Rows from block 12 of a small multi-label audio tagger, named by matrix and row number. Rows with one number belong to one channel. Each number is 128 + 32 x the weight over its row's rms, rounded and kept within 0 to 255. All counts start at 0. Numbers have three digits each.
After each channel's rows are labels from the 100 clips, of 14976, where the channel reaches its highest value: "loudest band" is the band of the loudest frequency at the time of the peak; "responds to" is what is common among them. Only what is clearly more common there than usual is listed. The data: single English nouns, adjectives and verbs, spoken by a formant synthesiser in many voices.
# convs0: first width-9 conv (model.blocks.12.convs.0.weight, 144x144x9, each kernel summed), inputs 48-71
# convs1: second width-9 conv (model.blocks.12.convs.1.weight, 144x144x9, transposed, each kernel summed), outputs 48-71

convs0.29:141127135144138144152132225255121117155159068139104148125166126121206099
convs1.29:138052093116087089108147154098150146144144141125089194077103096097123107
loudest band: 500 to 1000 Hz
responds to: /t/; /ɑ/; word: wants; word: robot

convs0.42:119133138138192161117119109173115091135130094165118139081109107126216123
convs1.42:159104128130213127113146132182167088166079178169160108094105106165142170
loudest band: 250 to 500 Hz
responds to: /l/; /h/; /ɪ/; word: hill

convs0.35:132138127088096146118117120185133126074129126163100118123116140127134114
convs1.35:110117146170158110102092143162103169117112122137118218138091119135192152
loudest band: 500 to 1000 Hz
responds to: /n/; /k/; /ɔɪ/; word: coin

convs0.43:124116151093127173156097083136084105122135120113104076111130111094178098
convs1.43:150072132088174176140164088097120133135152140189149094066127116145249105
loudest band: 250 to 500 Hz
responds to: /ɪ/; /h/; word: hid

convs0.59:126134139118100081167133114070153118086081081131112146076104160135144154
convs1.59:121086137106103072133097129075190150062134180153116138079151121144134147
loudest band: 500 to 1000 Hz
responds to: /ɔ/; /d/; /g/; word: dog

convs0.57:089106143103106120142182151081184151111135147111188060157148166153152085
convs1.57:114120130070096121123158122099152126144107188082104099105090103164140053
loudest band: 500 to 1000 Hz
responds to: /ɔɪ/; reverberation; /b/; word: boy

convs0.135:104145135146130097130054104077159120142145122127130118154099182134130182
convs1.135:096113147170080072143161128127100163151163186142087089127153146145101100
loudest band: 250 to 500 Hz
responds to: /u/; /v/; /m/; word: moved

convs0.87:146097097118134169181126101085128093053148130080150090155150121143238153
convs1.87:123130074079142091191109194148142046128089090160091150147151166180078101
loudest band: 250 to 500 Hz
responds to: /d/; /n/; /ɪ/; /w/

convs0.68:143157184148166101178135157074119128157145075088119210108139178122070131
convs1.68:102138096145098151133077149103048074124122149094098152099127131100089200
loudest band: 500 to 1000 Hz
responds to: /t/; /w/; /aɪ/; word: white

convs0.50:111147136141096127168121138083106176106103093129159175101101158121095123
convs1.50:106104134216066121139136156085208137200121071131142114186097131098134157
loudest band: 250 to 500 Hz
responds to: /eɪ/; /d/; word: made; word: stayed

convs0.47:138141128198095170146084112041166110151158132120117115118076091112176117
convs1.47:113151144233117177134065085091159118170133147093163177072084102108069141
loudest band: 250 to 500 Hz
responds to: /oʊ/; /b/; /f/; word: phone

convs0.34:081107118144108104131171076106113139127138125161099146092137099136132091
convs1.34:106095119187118109116114086139161145106125066152109083188147082114161117
loudest band: 250 to 500 Hz
responds to: /u/; /n/; word: new